Weights of a small self-supervised image encoder: num experts 16, trained on rendered solids tumbling over patterned floors.
Rows from block 8, named by matrix and row number. Rows with one number belong to one neuron. Each number is 500 + 25 x the weight over its row's rms, rounded and kept within 0 to 999. All counts start at 0. Numbers have three digits each. After the name is the row's rms in percent of the matrix's.
# gate: MLP gate (model.blocks.8.mlp.gate.weight, 416x160), inputs 80-159
# fc1: MLP up (model.blocks.8.mlp.fc1.weight, 416x160), inputs 80-159
# fc2: MLP down (model.blocks.8.mlp.fc2.weight, 160x416, transposed), outputs 80-159
gate.312 067:504481533495484480505492464541498484471470495520518509507523484480521509550524530506499459506496534476468494521488482542535486475504480421520536538475524478484527468514541512504488480544478488489460503502524536499530468503471499491538486480
gate.313 053:506491501470499537525473528494443496499510460472591504534540487495502496492511540491501488476518447505493497531513518540454536477526487471519490519551513510535483480554472484547495473461484526535506499513511515521529455521478493486527506526
gate.314 142:472513484521558485525530519493486516563521507497448471504468494497516507531500471476519523504536486528467502504505505510500501451520492485506552504518491474512498519500522500527530510533505487513503502526521531495479508523539472503502490462
gate.315 064:468477502497489511549471453550520532515501483464484476486527445457537504457495541470489528533509475509504496517486522512525467509521549502484442505472508474483488507512495486494516484549516509516523519529472492454526526465471517482471503513
gate.316 059:519502526528508518544539457499509489464495505521467528483511472535475509500523520534513510463482487498517506492495498460523554486525478448499471534484514513474494488498504519505547518455550488485514477522478497522511504511522501493507464556
gate.317 066:500491508492539452494461483504520466476459489508518444463492516465474556494479498533524503492472547513488536541471497499502489482478537511467509545459528513495520518510499486498499481507490488487465498450499499517498492491460524481477489496
gate.318 123:562506500496475517510438455449494516519537513495450524466530492462518514489523488457511509517462477481505524482493472474505506518496542504494504492525525517476475499483499491486500477508516513527478528444485484504502474504458507503508506543
gate.319 077:476521470504471480470421513519493464516513481514527469523520488481506497496512488484506510477520467488485547506534476519490465484467484471444500468476529494498516493522499495492542482534472493477514521484492552532497511513458531566497534528
gate.321 064:537495509482522512501492468532489498455466499513468505470478484483539516462473516494509478496487496514477456494533490478527510455478455519495504468497533465500491491473490451519481510493487517516500488475510504509477501494524510469438474500
gate.322 067:502518478479487498551498478533504509511523511463520534521484548499520503473503428516504516468567478491468525507518497504509494482481540474492440505518485523486464498541476538482501492497554514515524429505493510533424525505509479504483496443
gate.323 166:502492523563533521519469548509485499473511501486510493496474522509533525532500550457480486498496473400450528478531530512490509509519480489509498513481546486485508503472503477482499494498474509496500537484476493492518496479572466524470491476
gate.324 158:496497512541490507514573502527521521495538505511510510513536500460491480522461516503478509477533494461516501489486555532485522523533503475497500497527479526517534507490506461518483483482528490487499517544523478504508515513471493514487502496
gate.325 056:531513498469501527520547509507497512516484545432521509477484513518516460491467482532495487539524503506475501523451479469456517484519504492490497486497495504558455508501478538515478517510529525507533530516520515506495484483502498532509521526
gate.327 162:494487470551456526489533509540507523468503507486493518491511524501513501524474448445494496496495499467499509459503501511464499494503485454529470492526489508493526487485496476467481497432535481489501516517477487500464528537514476490499520473
gate.328 071:473491537510502521536488548503494518526539537505504536500541555465486498544537458528508508540519501535496527515464514521531487421524493518508527520510489466542485522507495517475506495571485507498484515467482533490472492479520495471521504486
gate.331 057:517462475490542471512501540497481500480504506476440478482499465513514489543476523514534482494515505510525455503512489497488515511514477522508493503476518516485540475501434508491542521472513503445496476502493511503483475512486500448497514464
gate.332 054:521486478522454517495554514537505538547460470520521492462524530531445532485479472525509453499469526523494476516508514476523482478554505508467508495518489495492460497515539525491474500519518513466480500518462514476498545523476513526523493529
gate.333 071:506519510507493498574538523450456512498469469520544500501506495461498505503480477472519541501511492529520534498507512494527483490509508508432489482501498494466527459514489491488507478505483495486502529487467507510516513452430501512494496513
gate.334 072:458477478482519493507570503532506509528509499452498466522462518518518554502529505504500481471508468576529476512482466507516537451474491508533475505534474497537530536469490509481514530520439486534541480503505483500514492562501485484496514473
gate.335 063:510473476464484492492509492475514544477467501522524525514520525479525469507540503504470530468519504510555539462475522477488510557487527545542509534481502482510468485509507510535484488475516522546484512482452514485497472448491521497515490513
gate.336 068:500475526513494512482481468489486500503511522500528540471462469531506484518473509536475468534470498474508449473529492486489453489545510487464484484496492486466467474486526556518515494527498492509503496488457517501521497588522473467515507491
gate.337 054:480463521511507473536527515522520531503469477543510489524501476494516502533505512520483527471512508520481473531470474511480510522503521543516488499481523490468488494507514481478498522473480479534479523447510495510563506484477491518468508503
gate.338 087:458523494519487498485482540494497508486514478527470500491474480516511540515497550502518510484507550513487478457510531481469471525523498477512476540525507540506448553501483525473490529450508490491482464523451500499480479484511507521470515459
gate.339 068:473543533503445536493537453491460486516510483480508527476547460494508495487482457502538466468492505482511475507454510496457499526477462456524519498483465531527458475531497498498485483458484540513511506488495492491495530460490525534521465497
gate.341 070:497510456510467470532537494504513490486490470494512514478487515485540465457467426511480520499465557509511500524511488485558512502514512494508451484451502471488529495528507485521540488471507481491523483468486504492525518444486520524515538544
gate.342 066:521471525509534567484485516526528494534514499503504507499494533527463503539520485484484508522521492493495488480470455513474494500479511492478467488461531552480520487509488507489479504450530509505507473520500484506500523518485517489474508507
gate.343 058:523514518480485525473497536505514470514507515493512517466502474463544488546498491480496484518501499513487483466518526522516479483508534452519506502549530496488500471500491509504494422514518525447444457479483526497441541481502537521487515465
gate.346 067:529506525499488520477469498446477468514475500483526510501511473508459521548485514502503492512471509445520558456514521526495475496497552521512517494491503462514533443507506474497491483533488532512506493495491475514544511474432486535499502562
gate.347 051:529519498524530465490489499484477467474491533531493505475536483503517485541514487485548502512488504525481519485508488543454507535491463481483470487522504544513532516502441483507500465507534486497495508515474470503471475499556494491528478535
gate.348 067:504490490508555491505542490500471523528511531541476527505483530519526493422523521541514527545519553474493503536470477477522532493528456538522499479497515487505504489468536507476483493530542491508498451504481482490499513565516518525487502501
gate.349 077:565482557466447498507557506544476513485504522492501504506464476520531502504535535502469512536515518497474503494540530487473502509482517489544529487493524519542517508445571476473464474532479502496497509504491471537474485487537524517515490528
gate.350 052:485513506478523503513504488499500511476520518487463526502551547487521525503449493543476468507495492466513464538474493509443494507495531502499491502482501473497519501470523501504499520517488527537547522517474495500512511485472488519534469502
gate.351 055:485464526512529501464458476481520498488546480516495483516476487527490520511455510517498506522428477511530511516539511492490492524513449517535481437532523514520504513494514483529510498491521514473493511509548546527507446487554548511510504495
gate.352 064:497485466450502518477543566521453479518511514542497533503468514486486503470495531507484509491491483544504509553531511513490489501484477484532472478465526511500498501517493546479523527544503497484505484465497522503473492491565542466512459480
gate.353 140:489493476499504486491479508488489475534550488486476509475456505459508489527492467539512535501491447520500535496533466528510501461525485528492541488488516452527483494473580511518494487556446490473469499485496528507536498505553508490506492497
gate.354 068:523499488484457486475480495494503527495437483480511528534467536558531525501518463491520462479480560518490516537514477489517504455453452544493468471532463522498476477461507524502500530470511498485483529492512501496492491528500500488512486506
gate.355 056:485464454498478464525484508504487459470524490506479474501470494522489493496503454495502550501517503572495443529498485540473507481542481540522495497534497536547470471521450568508459494465479502460486532510535503509503513468481515502496526531
gate.356 068:508515533468513550494506519493528516528500456491539521485496502496474507486526494507501463504502475472509482479486458512471477498503441508521495510481467543494538547497505521466517523468491506527518500507501504531461465530573511475541481481
gate.357 126:507480488481476517460528516493526525491537469499467503513440549517481489479478474539527564522504463531525485520516510475546452475509505557487520514549503452513502494501504459521503505517474487498499456492480494488487499512499490491491503479
gate.358 060:482483436482475492508453473501487498470507521485414507508514549490488538518534447474504503474472479551484513500498491466512513477517524505546471516548514504508468547541515518497502493520470510519501515467506526492519498488511510493465530502
gate.359 057:499516482474486475465439545539451480523540502543502483489501494495474507476480499482523508515528508492515552484511506518487463501504497439502535453541514490498513526499532504508511473476520474466497489503556512500509491519494538543534553488
gate.361 055:495555483461505489495503502442510474542523523460438541461483529538489490461499499503509508533512517454495493536431509483508501540562482515504476487448481495513469488526491498502520496499510501501476490499501520493506444524524460511494469514
gate.362 052:501494507511495503454487501513483549503498491516499501485484529453494523502506524520536509496530493535506460525511494499544490494522503474540498518518495545514486502509484459481464464493456489550528488486477489464513508503504538517494474508
gate.363 081:504505461508494470534511509498485503495470504471473495527458512520509490447509524535537483530528530517477502495534502539501482454497434517475508502452486519493451525483541528495551483557510457508478467495499525523529490492505488526507499490
gate.365 069:497498514510502491500494475543486491498494527515538523453502480511532495479553544530496519510429495473474515460479493517478486488503482478516484493511471522508507440463537542506490516476513454483462502483450498503513478513533464525474508534
gate.366 077:532471475472493514526504519488467476484502463533467485535478509530461459511499494519473475512513466540516460489530450530488478526478543487499486469515480537485495524498537540503515491459491487470525449491548520534429483518509471510503477483
gate.367 073:469473521499495490507438527466496510499514502555516490500545520477512509501535526533527518531509471479458525498493486455479481489519509500489527465521535497500496499550478505459542463560493512432489509470494473508498502471514514472482474518
gate.368 056:499487473500533517516512516452477462482528461506501495492478518496527524503525510523559530510513483532485506513485492532511481475535450506462501541495483455517485515481516550516507467558556477491460480538485497510521490512512537493526510500
gate.369 081:492498504463508512514462514550494540486550476513507471521546485452520537534503497432505494499476486520505464512508513514513484481505540481501493464511501495488521521483504522529464516491534506487484504521546490436465515482398505513496468493
gate.370 072:523474517537491523520481459514482519508541500492468476520503527479484505513500426535533479495514482534484470523525501495522472480483495493565533537493455566480470542486504449491525483544487483491496504454468506489448478507476493544485513512
gate.371 143:490528505473474533510496429496494502488477512501476520510517470475488448514461447504522488501491535468508511495440533459515493560495482489508503482476483534483491516498519478487493476421527495497492557494494511499496477485528514511504481513
gate.372 065:546514497519460506512513454472526461475548470537474477509532554504496522498517496507503489484508532454464505524492497491508457466559480497528471480490517529513482486530492510500456485505513483481517497460452501488510515467529468521466541539
gate.373 112:465492510501510510523502471492497494536551508494423517516500495521495517497494552535541491503489535482508544497476502518519488455510457502546533467530551468504452521469501532521523497583515472503464516504493489502499497544550500502516493503
fc1.312 079:522516506480503511506531528451504526506532471475525507528463504500530483478471453467528525498466499504538470479486490483481500553506481589513490505539519486508496527498484463499519525485530522501524481487478503466501489487512509471518532497
fc1.313 056:528464503436537466530537523524451498477505439493568504515543524495483538493487468480447499496559473499483479508500498484495519482482517501503485485533491550479499526478504492541474509462474490505506503504487501477497476527477463482504524566
fc1.314 143:528493533492431531529480481539510518464494510535548506487532499479530503560484507500535506519486481497517520505490485510536504524501544449506496503493465525491514478500486455464456487488526472483496547502522460488525500483443532523485518505
fc1.315 062:520529476506528508493524544486507499538518534466448494482462485505528525464501485508451501470487550525488487522507482486497432484458486487512502512480484530479477495517521514507522510475473479450505514511533470519471481545554484533508491467
fc1.316 063:449505504483495504471480478498495549475524519486504528539527495535501515533501551542522489500465479567459474491492493515531501514501513487513524502495488476480491499503486501494543504497509484499504475486458516491509505491465505530511512489
fc1.317 085:423521507548473487501486521488490499441501470493477462513523507498494472517514493491512502491499515498501491527497497547526530446517521448471484500489499506510507481516464478515486471458504504430483495517507520467519515488433524499520508494
fc1.318 112:538497486479500497515400472512513525572503484515469508455489534483490527505492489486509505465476507462492545492491512482503492516483485479526507517524525480512485471447516482501505547563487475519471523465517464501535513524444531505502477514
fc1.319 080:477482528457477486491448493471464439495512480514507475495497485467504479468522504492510484490523473461485498514504453513529480517523444473447525477473481518492447478519506485473509470495490542504496497525491552504482520480390546526504505512
fc1.321 064:487504549463525517505488532450495476523493524504507523500493461489518528516508526513454532515449496496550537493482498499475498552482538464509488465526482517484524533498499527531516489472524462509525505530493472506471513490494541567525506516
fc1.322 071:458525463497468519513472469508474484515492504506509489566450527473471504538480510484495492485501512456485442483548506507515472493475450490472463476500501504482504508532483529524503495461462493453470511481478534486494515526506492492492499461
fc1.323 161:551485496535491488526457486532483523466470471503514505478501517544520510513527556518502503493512495468480480490508521531489491477536462465520474487495478503495502497467474493458480486449494494464487508490496484545504497487560487481476499469
fc1.324 150:522499498517490522507538562527529529498568522492478549526554513513455520498473514521502499508505491479534520477525530545486510490526480515506465485544496502491524521455461491487473495507559492519486533511497514526472529539498463517509527454
fc1.325 059:467506543531512495522522505554490460487520504473501524459525498466466492504464569516520524476517487502484453526498520527463455526492494468530466519499590473517504490483487510508467505495518509479520516491463537466508496490506526505499511554
fc1.327 152:495514486488514482491477468501497468546505501505477498503484497469492491479540450495505483513505475525535451540497474465483522523485534528462492498484507503497462501510494517520513475557462496516499473490497542475518469445489526510497503543
fc1.328 070:477528540456485533550528500500417472504495491484526545504553480527513460534512466476465498511474529506492504497495549486513471501467507486528516518537475504510499491503504509481488498448517491471486502468475541507508489532471487472515528504
fc1.331 062:485518486447514486496502471538495542469503484503536530525524446506505455425481482441489509511483529502506535503518517436536506515546468509516499507468493508516504527528488521487496498494540504491497526466507460507510507477467511507508480491
fc1.332 055:466498502497531477511503471482477466526542505502503519481495505480468515492522476523522500523509527538528454514515513563546484443513482487469493460495513504470481527484531504498477481507481535532481494459518510482461487472470515532469496484
fc1.333 085:518485509502512514477455491546505502490530477508517468471509447488499472506541487475530490506487486497511468508510535489441509495513511520503499506528482519486443520466489500536472481515501521536516440487494498521480494468473458504491475495
fc1.334 079:496463529526468519543487478520473491479498513509563509485527490494508519482522519539528516538479515459494511504484528469473469521508496471479511504485493455461495488462445487438530513514554531519484527464478540495535490464490521542480497511
fc1.335 061:512506512508551530556518515481489491524542481524421554480487474528529537506472489493496523487529509509474468500506523477549524503507453543476503517517515469489477514513481504502513478463562491483504472504495522468508496487564518486515508471
fc1.336 070:479494503518487506485509532487479462444493485513503457522490528454493558476508516492507523447544516515464513535511489525504518544481501516503498518516518520519544523553453482495490538500454517455499498501517449507493528477471496515476484503
fc1.337 061:492482479503478522471546502521504523476493497471458479532463515486446520515497503453519503476499456486496492485534520506546557491473509485558498539538535502525455489496529505525481504525546482481486465511478485458505502525464543491456466529
fc1.338 091:517523521554534508520503514491526464500494510495528474546519535512489459542468422505496474441489506507469513526492500512529470491485521507509464529505487492494507507500489472484515492471476472469493480471510484519509457477563448493500507518
fc1.339 067:541486461486465483518454479490515483501485502521568544485493500508502495443496557513476463528460519446495503500485456500486537508537520499544473532495494491485549511471457460445488529560532477489517506507492517505532484464482471504471488516
fc1.341 069:529487511478501520486473489485457482499512488485518541479522502545519516507493536512490532478506489447452473490515506493450481477518486528517513486514510505529496506489513454498419559537528477488516472494535541524508491529525482478498497510
fc1.342 063:504495481467530551473507487489509521496491474514477547458492510504517473519495508495508483488500500519491557475433560477495485493521549483506502467472485473490551477469550491483480463566467495521497518475495527485491519500458515554511470537
fc1.343 063:529523505484505543530543484496517467445527514494478536479544449496538473511468550502482505500484545492467501484513481497473513517487529530419436499519462515468524452522467512469503522467540475502492520511540459509490522499525542500461482529
fc1.346 076:502500522497521493428501540494449488527535519485509520458523456533514520519520525517518506474507481505500526524520515524503487519515510488511527486458536496527487490517552493511529487553493498533492494492473519499527482515501464508502486528
fc1.347 054:462508603479500490482531518488507508538492509494520515571481508449486522484483542491525523493499492506509474510490495486502473542511535507484537438508519510490503522496488449463472493525509544496506568493521494523472509477484500502513518558
fc1.348 065:521518496479544520484527491493476518531517541523514561506503507558493468502503476532527490503510514474498454520458470481543485528538434489506523474483449490550522476506488523521503520537452437484539450481501479491506488565509511489475473486
fc1.349 077:505509493467545473543504478446523528500452481495457441519539549498491496493495499477516497471446472513505540509540479476491523462510496483496468509504481506518511497510464494518534524478511491517472490544522510508502510505483491474528488526
fc1.350 055:504515470495514503540507483508494451519492504471505470517512423528504467486499498461506508497481473520497495483526503450507528500516478502480494474516502511525511519557525509532466522533526454510489489520496528502480451471520513512510487511
fc1.351 061:502509482515524526487491490492525533498491462518498477480522461526488514484482508509494515465448493524534473505483541530538502529442515509481445482486517513511529481486519493508503563489476544524530476451476501524505521472451509481466455505
fc1.352 071:436502502517480488554455446502518466514451501504483467486527509468528479507493502481489515520499523439471527489450509496484534495521527501432498482519495540483484487519484488495516453445464485462487510531508495522503521504497486495526537507
fc1.353 135:509500506510546474468527518494501523503485549503484484539534503503466515489522471521494498494531544508470480509476496519488555458478500497508477503540508494476521503510418513538514514454509527531518510507511519503450511523522471486506485500
fc1.354 068:500543531511474494505499512539494483512552512514550457451513504514488522500507568486469524481472499516429494497510461474478547539525499490526474523525539472506506501499494527505482491558501484465512572508484521497501465523463505505504530527
fc1.355 063:494522504493479512516495524512473511448498492479544478534514470440514526475502527476516510495502522526505553512447534491514506481507456484496500478518472500505454506465510536523537545533484491495475551520504496472506516511446542490501445492
fc1.356 069:476499497459459539490548497495490510529488488520540532459465497531487469476479480493492475527535491449505496494517481480488534506530460452511514462474470479481487515472474573459519510523488515507501502509504464515478465513532485509512486511
fc1.357 132:535499489516546513474518498502497522506452514502462493495502479462513532528495519470478455470488518470493494459502505541489510546459507476498527486468515544479495507501501530494525518462501522505497537489518517514506412505535478524497528482
fc1.358 061:520504487531475532479503536491551459474491490530535508521542517492489529528518502468511474460506478496516508515526506535493486414500489488497450527539515489505488457551502506496455525480500514495496531517488534518491505488489499490461501502
fc1.359 063:513499478525466471449497478519520539503468524517477573508497480453479493516505502514509515500583479496520479477518509524494478487506467455503450468456529552518513497517483536491468488537530464477509531484522502505519487523533490511503497494
fc1.361 053:499464534553509464504487520555498555472470496525548450514518501503494517506497522498475494475510496488462444524478511500493498478477450477477541506507499492462497480484536531505500534496491493535513499498528527476494546489477543465530474497
fc1.362 062:520505448505540475492452497522513505500487478470510520503488506489554523586560535484495522511482514495509528486492492492535487545493522494493521522511490484482496515487503502493460500550438476560530534469474437480506469523527487504488518552
fc1.363 077:516496484511496506511485523489494477518538448499528522452513508489527507438479450475491487507461516518529451485509471495522520505516530533469499488522503515515543514462502495468492529490533480474500503516458477494484484488521507478507466471
fc1.365 059:482519474475546528487508480528509476516500522475568494488462534532468442471522520529492514471514499509518440497505501507504482528527476510511503458504439496506506491471524562495512484478505494470541515504516536460486502469539519517480493497
fc1.366 085:520469489526481515500539552527515496552524500469505550476554477455495522488491572535485485522517512496518537512548490465522479470496473462519521460505526476513518471493528534504529505552535462531503541524538495507524494548513517513494541492
fc1.367 076:494523475483506553477563505479478481554494497518429507514472499506506482518504520491466478546466497486578464498469481516492524499495498532495491502541494512544475526496503490519537517491491527497474501555514474473509501480501477488521525486
fc1.368 061:456483512533447489495545534500492486485480515526510482510528505468511540459519504488546509527515486502508482491498525461500502540521539452485499496489516508478533514552451480513509518488505488491567476512522495477551513543458527515487475498
fc1.369 090:505506494520494484489524541530503503487526531560437523521441513536504544542476513477524482501525517500473503499495528544468505470463458468522535450481492528510466507500508532504497476549481498510487504536509506491491493519528499529481505457
fc1.370 083:512472489534485500523532498542484522481496510497497516521482483462452475491458442480495478513495471570516474497494487531529482479494493479547567499513470495497514524489511458487535535465529472535519514501520530469471496543530507487512531481
fc1.371 151:528522521493502494495486442507507489495454483500441537483529481496484480526471564480509464486477505441500483494476487478463507491480486473499500491493523557495494528511497478472493490424506508497508502495508498522528466468549499497488481477
fc1.372 071:510515500517497500531470477485512507530546524502526530483474499466509497495535505520481502468508536499471503512493471507458527512538513504493462543526470537494488518464536485468470483515506487501466465484490445510481540477480469510492531507
fc1.373 115:556513485459493499499473511527506503498495454494520495437496491451521517483517478446471478486478511481472476482528482482508521541465544486468525525529487491521564507517501461502497499433534527501485462520499473502492496459478499467475489507
fc2.312 083:502524491484534472521521493510506513530495527524484500482526490501509483452503483477496507524515525471466520519459519504557476519484472530481477523520468472505563504429513518487514504504495492526496510505502475480535504520516510464507511457
fc2.313 046:478492480483522474533505507514504488522505528495529516498546519465524510462466492466526463557505482487460452492498503522517470467469474551493452531521490545485529515475520497463496489517503486464461523490477496486493532488492471463489484474
fc2.314 113:468527471494488498460518536459500519502507474480453473497462507532471543437511483457465496472532512525519510497504530540510485492485485482468505502496501482488439520467484523497493484509486497510515535489522516513456502531459516514509483551
fc2.315 050:518530534481539478502515537485517468515453496540495484487493511514500508457509500455467481478547494509497476518474518515518489492484479498486460508503468524468498469513467535502480484478478468515492530463507516494532512492509482477515476521
fc2.316 047:520503500476537506494507470534498537535492530491538510536513529473514466449508518484492474482521506500517498510503479549488477501466501523490466482493517525495555446507526515538479445557453479484441508532466511503488513478460504514491476491
fc2.317 070:490498495541517528512416501487470509508482540477513521513527485468502465489470484498518490513512454531505466513492503518532453481491459509509466477501536517505515480512521508502516466530489551443518554498481485528472495502448485510469485495
fc2.318 112:540469466517497487511536450549514541497534518506519474497506473521494508470511452505463457505484511505512504492526466493526531501491528476531491488541501483527542483482491482525490500489475490502502529484494473476481521549522515484488521496
fc2.319 087:484508463457500470487490482485506548511516516534470471482503479508503480445467513479501443508520488495515505520453505507525515532496526506482460497501448528481513493434495528455524505487475500507487534503517494470485511528457489506517496470
fc2.321 061:494483510503536490524482513512486533545480529484528491479555524468535469476487461493489474502503444468484475489499497538503475454510502516526453523476492506529525462518499503503521472518468529487457504499483503513475515494445517491468507466
fc2.322 059:528476481485495498508544536495507543494513513520523459462519491524517476426504460483480442521481496497511485458485486540481495492452504513520444521516476499517495485503493520504491467521504488542471500484535499490508510513528502479488469500
fc2.323 162:502519491503512502545528511519491513504448458528457522469460552501502509478522526490467506491486503449505513494518520463508514539485519477547495506487482515505494506480512559452506484498529495526500501495559492515531516489516482488523491494
fc2.324 157:493525476514578500514528494536523525493452474501478479501486509535505493463511496483496455496479500497465461509498493493525522502483521531514439508464484523477482495427475509485501509451490501476471494490494484474501473523514497479505480519
fc2.325 056:503520479492509514503487521482494512520534516503558511506556486510473500483475451498461460476455495484531534506451509487499510522504462479547456482512495554492511467457481510492486448476470464474524544486528480469449504509473507528490467533
fc2.327 158:502512513517463493477487515520481461558561514473535511511524469476524502492459499484516513481491520509509542500520516548484504494494497523480510469518484504499503483552537502507476493548482500495481476483491513536474546465517524516498512488
fc2.328 072:509484470516478468485504521545520523516497488496500484489481470511522523414536454503477430457500489511488492478486508549484498497445484507560473491541516496493491497478472505518482490489470463494484562509492496490455513536487480536480519562
fc2.331 054:494532484519531488498474497527487526511519488490525520483499516502493481479509473443487512528494489474532492500470509448539476505481479512470465505503452548472513471434481527522487450508467440471515483520513471497489512524498502513504511497
fc2.332 046:525512477507528517518481494488489520557492534486493458482525505481521523501513490473468449482531454529515493489509502521529464486483515502534484482521514494487451494461467494536490466473501482474502529520546480508494508493535524542492491512
fc2.333 063:506498488509535527492462468519487523503505525492553529518537491454512471468507501514509473522486480465474509497500474524545475513475479520486434475530513496504518496486492532527534463499479475468461520507480507497469514478497515489500509486
fc2.334 063:461531498486524482492520533429500473518490484505511499477490500571467522477502466459479456495510518503503515516521524534517508489461505538495488490475510483494453516529491552496493473499474478512495471517503535487470539531472516495482482527
fc2.335 062:489509459510510506478487505483534523508509488493554527504499489524509501452514456474473443488495465483502454456476490525529469466486475513558441498494508503545501488434478494539520527499503478484455549516468514506465514508457480532487477541
fc2.336 067:499494485520494525512481512468481500532494499500516448500511521517494517440506518480475445465535497502509517463484490489515480498501513520527453513490515509488495496448482491499495480494432456492487538529506472519460508493512490552470479527
fc2.337 056:508505481546522538502462530494458515530537551473522536533502503466542496477525476511507488519459460524492498508464510536506486491518493504578461511504491517509528493492511535524512495504505462478494516542493527526507526471488492506498474513
fc2.338 078:528469473497504508528500503472484548525515548490504464473501516509519515459500490492481470472479513513535534494472509523501489534486525505578486530520510523527502495479471518466504506496460520527478527562523473502492485508468503559490479468
fc2.339 066:492493467525494470526474484491478536507521498519488485514534478503525459479462503483524490503535466503537510491483498515469494521476464525528450508526486486515511493436495525491519490506500491483499527516488483503499497522465501552497498503
fc2.341 060:512490441486537510488471508496487514524508546512509499516511499475518471474525445479479531507488486546475476517466515525474505515495464529530451535522510535509508503489500526491529508508457517460505543513499479521480503513456512493485461458
fc2.342 058:525498504536523546485492521511494476503481518488568542496524517486529519471509467487503478511479454484463483478499476501522494448479481514472492496486477523487520515471503500545509484510505473491449506492497509526478535466488525488480507489
fc2.343 052:459525514509547522480456531494488509495503512490515508489496470478492457483467511470511493522526478530510498524461507526549467531503427505521446510518494513492490501470526514483507461505494534516480535506485509499482506503467499528493510492
fc2.346 071:485507477474526473509531503473494573506485505520498474471512509509509484432499486463501418498517468508495490467475511515539483508486492532535481477498488501493498479438472504477519484494468476491472539497481492473480503528474520483487510500
fc2.347 047:493513481523538509504495463549553476523478521500503500534549503504506504452501463479512478497527491481473461511477485527531492458447509504518452497513488489497510487494506524550464505508506491516448528497517507506506506496490512472496483480
fc2.348 063:511507483504504511528458488479492507532477497484504495498503492518480461473485522509544459508525471516480492481480498556537478496460475521556426473511503491500493469474500494529502470531515493490504526526499479506455496478507517547497503492
fc2.349 053:483470524509532502477534470526507527493490477528483518490495483505512499490519507491470494486511474495504472450517443493519487476502496539504504494465445447485504514479480540507509445481441477495463520516538497508515480518494519457474463487
fc2.350 045:481526500518540539496458462504479515558474519520503524499537524469503512469465504468498521526540445474476476507498491504541480491503503522498465505500489529493507490509463503499513473508476462541507516555515480501495496511474475521502429508
fc2.351 055:504516516512538502490525490505477538538523544485530505520518469458519457474479474489502472518467475510497484517488520549525460471502469547516466479506482512513525503496498505511507480507463496478490513502470514504473500482467502523474477484
fc2.352 060:509489467493480467475519515503497519531524541494483489500511498520550462438515457485477475512473501493468509483474481509499517487459506516523489515543443504472509479477490529506523524515492452504459536532514522514508529503491501476507471473
fc2.353 098:495542492460494537503462537498432519514499544503559540527533523489524506503507528522473469504444500455506509515511503493475521479522502506493462539511513534524523491502516501489539482533504474500508483511497487502481562454533498531509477496
fc2.354 059:516488501535495529481499475493533493540478496532514516483513478502455518477452504506515469496541531516515475509459460504508481458466495491499429467501502484502511484484480490479493500504511506546429501483511509503461471479435508514502522471
fc2.355 065:481502491523529513495458524496504510521473528475551513515506504491539522476510504470501465503521475500469459470512506534517466462501480501545442519471523525488484494467478509509510477512499452474474507492484506523495551479485513528478488499
fc2.356 084:530479503506514507515469508483490518489519493493510515526531513502495439480488506487531462474499466524493498492491511537534458505450483538545440488480506492514502534467480537515527495511458505478489543528458495510475495503429495532482478524
fc2.357 115:528479458519521504517503488454484544505528546509538528543542521481513474483489477500499466515498468496503495477495509526511470502489479503555462546518514509533513488454507494542521522512461516476510517545510486496487537505466509558483480497
fc2.358 051:488505493459547506538481536504479505522514545514539532524546513526524496501484488465510494535506505492440494516498521516526478520505503531530482529540457502528515464470468513479520463506465477470505486552483498511495537491488497538500492490
fc2.359 062:495504504481510534458495511502473503509461528489542519526531467511520520473518471453503442477486486527495450489513474548490499440488482517525519473481509494480514470485485490528465477499503467467484537546476521502484540469486515540494511504
fc2.361 056:537484475501520528475510522478476547489525536522469477486490516507508511440492506467493439524517479507513458444491525493497506517485549509531469494545485532508482484460476510486508498489470503512513515519525499503497531521491482536494476476
fc2.362 055:483550472456538485526499515497478523515466525514544499555490541511517470485494477509487445504502481460495513488509501539504512477488499516523442485493487503525507470483475506475511481515481480515455463519468521499497515454519495524469466469
fc2.363 086:533495454484518492532490508492508532502544507487505457473524499489531462458520473493491445466521485515501508476479521553501496497460501539576443519525506531509504512497505516509521453502443505435474525510497508503453523536487515523470476506
fc2.365 053:478542499479556455509469548506530515517481471482516518496530528516511506470490461471513460498510486483491513483507518550530485448471482514540478468519516499535491497487493533465526493498470484479481525495461508490444518535492512515494489498
fc2.366 072:494502495501555515517462457511475507529510536538504533510538522461534508523480503481540506527506487475468489496495498505570465507520496546460470530487475529501554503497551528503519471517501510442513464534499509504492522450489499497477491445
fc2.367 071:503515517506510536486429536475510477540491513476557501487478506506504570513517469440528476530502507512508468491423498494505469471514515520461516468473503505493503486520501475535487512486511476507464528503478489525497490502511491473524516485
fc2.368 059:497521491519518544525458495509506550501508552506530532536540510500488482476512494501498446513465437507529504483502491552523481485506491524551461508486517505531514487473509494498518484521466524463483498508490486512487536497438505496472497504
fc2.369 071:478474479498528512478511549495528518502517499471507496501510476548506487463502469451481445454535479524477492479505513537533498484445501501550474473517491486451453510483491551515496515500462456490494532509476508517473528545440517483463481537
fc2.370 076:534524501506496510485489553479492485531520472525484494498495479525515456478509471456472451476523475562510487499510530522497517464443476535561470474524471502494471496492511518509512469515480503462454523491505543542487514482470469515499479505
fc2.371 139:474489495524508508532489482525469524480505513465522502532533504473504492516475509488507501539465433459487519480516498532526485487478488526523434520473526510507519496463523480487512487499457520465524523472477499482459496517475499486501498502
fc2.372 059:508508497459490499535534496508511521515486516527512502481498485498510506446503479496434464491507496472487502471491511520527506494499511486536433508523476514526527504451476514462494503515466480511515498532509469492478491501528505524480482499
fc2.373 128:510489452496488498492519498496518550511517545502516486498503494534509459447518457463453423470467478492504501451540508534485518514470508530563459499510487500509503502451478563497510496475460444506491515527511489504473552528476515517491478547